From a checkpoint of a small image flow-matching model.
Data: trained on patchworks of several textures, 145000 training examples, 9.3 epochs.
Rows from block 3 of a small image flow-matching model, named by matrix and row number. Rows with one number within an expert belong to one neuron, the router's apart. Each number is 128 + 32 x the weight over its row's rms, rounded and kept within 0 to 255. All counts start at 0. Numbers have three digits each.
After each expert's rows are labels from the 100 images, of 14976 (inputs lightly noised), where the router gives the expert most weight on average: "responds to" is what is common among them. Only what is clearly more common there than usual is listed. The data: patchworks of several textures.
# router: slot weights (model.blocks.3.mlp.router.weight, 128x128, trained with AdamW), inputs 86-127
# gate: expert gate (model.blocks.3.mlp.gate, 64x64x128), inputs 86-127
# up: expert up (model.blocks.3.mlp.up, 64x64x128), inputs 86-127
# down: expert down (model.blocks.3.mlp.down, 64x128x64, transposed), outputs 86-127

# expert 55
router.110:157167135123088108157088175159131121095098106178152099104099137130090135166119144119058107193113157189130034103152097136130190
router.111:127135132113119080150102161177117116124101097168160100149073127149134164136100103144055121169148129173120012145130137161136153
gate.0:118069149132125045081165178117115090098203104115091088111118139096132138147110082185117082159081124124134083168135124143131187
up.0:152059106126061056132154174101147094149148101116158127150155165142124154138125162158135131157118146127096102140139127133078205
down.0:145112124147160164148173100126127140121093117128162168165168145151153124129129118114160094094128158113175182144069092095099040
responds to: black; patches: two

# expert 48
router.96:145094095101140129142138152208093135125135128183160133093114067120143144094135130183095073135155114057152123122145129156135129
router.97:144064104083086132132126151156086112135132105126165173159112074094154164103139073180116080147151134101179141118113111138160142
gate.0:198079174128113062163090119113137108086116157169107133163160104088158174150049133134092103136075090175079113120111148161100114
up.0:167109148145070083173086161152153111116162135106130177102178097138165121133100103108125142153068113205140137099110047159126143
down.0:104061112121130132122115126089127194126150113107154181135148135142103122135143172117155150186076160150093197072098143121152193
responds to: patches: two

# expert 2
router.4:100077147125185104105166101107123114162126174072150138179118113153161153114133147137182153077108141112075176195169182148136141
router.5:144104118131159105098129084112113086172097127065133163171083098203107138142161120136131113153079120179082123201147164095141067
gate.0:193135096121105061112120160103123114074100137138142147102110059116071065150124086072122138108136157157033194157101139119164127
up.0:049103176138168183146122098124082161179148104123145146107085184133191174111139128223127110131102103078171055134132116132086085
down.0:176145126162122092143082170097157114182172100138116154116123121099039179117146123175107178171099102221081130151076074145123133
responds to: purple; patches: two; orange

# expert 34
router.68:161150165132173097133168153122103099108056082092133099139076101141069173093126166095150159146119173111085092097152103165138105
router.69:194134155121142079123189123133101132178103150160167109149102099147043167086151108110110120120124190099098102125139117174155137
gate.0:161199108146193095132107173081166169045151125110120140138129117150163077141099121073127080112092127104097194109156158149139158
up.0:185175122143148118122096119150146158064083163074120124132148142164121047129154109073119097092093121132116144133195169115165195
down.0:095162118104091108151170077151148125138081194130123121130124174146145122088111159134140143113195163125144114131112134164105153
responds to: red; orange; patches: two; plain

# expert 49
router.98:120135104116078188129090099112135110087185120123114108118164131094186098164149088148122116175152081133137139096125086068152120
router.99:113125084118140169094113146139118100162181154133090113116144082097199121123149144139171067088173046089155117138153113122125068
gate.0:118142127162169099131057080177094104132114145106120110183068105167116119079140134127129109094135163094123115097135068144116099
up.0:091137107138151110137079071128120137106105108105141125137038116182139116083147137192075139130165154101083150077143139101159120
down.0:152094137169114135128117148075174063103133059139104119094140161164110094127076157144186112105149105120125165074138096107175144
responds to: teal; patches: two

# expert 61
router.122:172055177107147109102132104114088112189117141111167163168123055109069097094118151154094153157127151074112151148076054153173125
router.123:139064174093169090089140116124082116170106142111171147182109091113093146102048121151103125155137153094077158180101123186154129
gate.0:069157141039143151126116124169089107110059119126103145107098125074133083161197177111140124127101138143093120175144135115125102
up.0:177173130102136132079092076124174137125184118109085101109132144161200137140083155114171113166168082147150133207186148091111149
down.0:073180127094140137125106091119149119161103122130126147070066106098102152079171147125169096176103132178108141116182118161101101
responds to: red; patches: two

# expert 16
router.32:108119137121115102118059158168103116095142097145162117212097154115146131184102120123104183166199091142084092141149159157150140
router.33:125131096165097107074107140152132113095151155151097072157142128154152097165219165182124088199129112100099087159199139135130141
gate.0:161085121055148126127171156145128072138128124124136130128111147105101175091176105111139146154108237118087038167101164154120182
up.0:099165107168109102146134109125146180129164092102094157143162113130113058193037226177134104125125106161128198156159114093113096
down.0:090158148104092166129142154100137129130113124167121179118099129117163119112064201121104130154154076145196056117144133106155104
responds to: teal; patches: two

# expert 7
router.14:115127106108107144118168110046163141114139160131148112082194109083172129135146084110148152096150164104150165097075073105133146
router.15:107080098096112167132184126082153130113138163148144139082166111070169115127122104086162142120133155106147153099087075120145110
gate.0:162145168156087147117112108129084109152102116096209080168090099108090140145090159164132143143109131132150076187099144122155137
up.0:132129169104123127108177079192144078115158112128089119147115149130144147112103143139123125154155146121141087141125208128144117
down.0:132097161146150097101148111142119100093138071142112126145131118149100137174107076122160137175156173143118175147116114146173100
responds to: white; plain

# expert 13
router.26:092191163129120142149079119132109096061082030061078119135128159146165139155146138164125126164094139144128130092161140115116122
router.27:110126158098085147125077112140137170196242172171129138134087158145132058147142108177084078140122088145131147129129156107139123
gate.0:153123115128150155114143181163114120141096105136209153086121054170134140104106081147159184112171161082158166133161051151132103
up.0:098148142152068165136113089067146127147181125116063121163121200092142121154122162083113073129110122110103074096179164116124127
down.0:092150137129109196156108147065141104111100119146129139078140080198087112151074182171166124147162104191156116143116129166173138
responds to: green; teal

# expert 32
router.64:186115133164132100128118146141141107128095141101086153147129105196083113116200153146093045175064136146116104179193129111145055
router.65:112097141089109099104142119097113126111122138124161076168155161054182173141096138087095184126186170086091182122088080155157164
gate.0:120076161110143147081148190122056105104093147061177116129107100137142156102172080160170133141144121150070197106130131102128121
up.0:168111149089131156106130167109072110099105141070161110154125091161147146140143063147177141125152172153077191109128110073123109
down.0:115155145091086092193145126183143172170122171121092132167171123088141163110148091136094110155116163151187157126124131122152123
responds to: patches: two

# expert 14
router.28:136111144098176118163118128109112137094120149140164062198139140084094147090121124099179160125165186096071175115123125164105159
router.29:100080171120092108140132139113120127083126105108156110173161120081125151120051097110134154136183143117109141147130133151105130
gate.0:175139074126155132160134175150151130135127095185100133125134151184133120107160145157138094154160123114083130119131132104209097
up.0:090135198163122134100108095116143141088098153116166075127149104060143110164118146117118163089084147136160137158120122107060140
down.0:148123032182171100140115136084136196087116119188119132154137162120130093153109167081065094144170144116085079167049105084137147
responds to: patches: two

# expert 38
router.76:146094180104105117110114131143123177219183164190158144187019157141098123093142156138164108151172159127087119156118169164148116
router.77:134167181126132110132133137129162079086046027072121108160095128137141170121128141145169164170124175126103107128138171163121128
gate.0:111191115116131174105161108148139064139110094146134146097112165161119091155084165081130150109123187104073142109122091075140177
up.0:117104163109148065115082066143113101148061158115148112072164109140147137248151100130118114116150124110146119130114098096112162
down.0:130079152141095134148096083154103126076137099102158140136072103139117139117191140151167149135116158121132117158176150120100083
responds to: red; brown

# expert 10
router.20:089105129122136123103133117106148097146171134080137138145162125135164112126122082171159098080124129118085181172140165082132121
router.21:071081138122159155130143147124118104117117146100114190153109133122165130121103127148187112106122146129078172173141155119147056
gate.0:121122125154116101176129165147119113101133137143102139135153129111102091085152160118147106182147150181098126145146130096191161
up.0:112129089127175135083111085170094149174117094119139128118101155113153145183132137161115169059128122086086105103102139196076141
down.0:063108160139089110136136124119141148132108147110103090134143126183161060119129168080128134106135120123140119068145139125131138
responds to: blue; plain

# expert 28
router.56:107132151101104109129120069086125117124118120095131197143113118171143126124129119153112150128128182176122176153054134115144193
router.57:061087134115130146168140102135095098107118152092130198114137145142147133143103164133140156105114161131089184145124111115136101
gate.0:118163093171142141146107096117125187142140145108117118166106137165138135165173136104138115153135213130150114113110139070114194
up.0:104102122121119144112161155143171087194118071184135156103169157097139089160087147121127111108111060084110096114161142118112086
down.0:152141121162132098133187080136094133124119137100120021173141210047186147152131140070119139152091122124157141103146170068110177
responds to: blue; white

# expert 52
router.104:200164080149177109080156085170114086130101182104152131162150115095098119165147141054096080111173105100144183186206118146167089
router.105:199168092135183105097121128179130081130101184146161124169093096127122144131117142129105066142161097135120177189194146148150081
gate.0:065140092154106140098100181132124158157108116130142164136076134132153073126059116164100140153146114084217115076114139136169126
up.0:146152157143143147123113113071124078168121083120184179108158105156131105116138146053111182118109150128107105119211115106074124
down.0:106149126089170158145071122085128094158088082164115173072120134135102179140160127103127119147106100100122151106156165119133139
responds to: patches: two

# expert 5
router.10:152092070144134092102076064132106127136126128078142156184129123163155092191178074109124149128154133122135140140152128092096181
router.11:126128127143168088137061065135109085127125124053097152189081166182113069200139090137138104126160118144089125167182174072076145
gate.0:109192095072145151121188120110126088137166187136135123116136067126120188156063097133181103097163085184121129088138144119104140
up.0:064150156177152125125125121108129116226144159113129158166144123116124199138059067098130122118145090148071146101159134148140137
down.0:188153082098133142062109137124170133108130147053120150097096126147121046132075129161079150110111141103214065071143121145141127
responds to: blue; black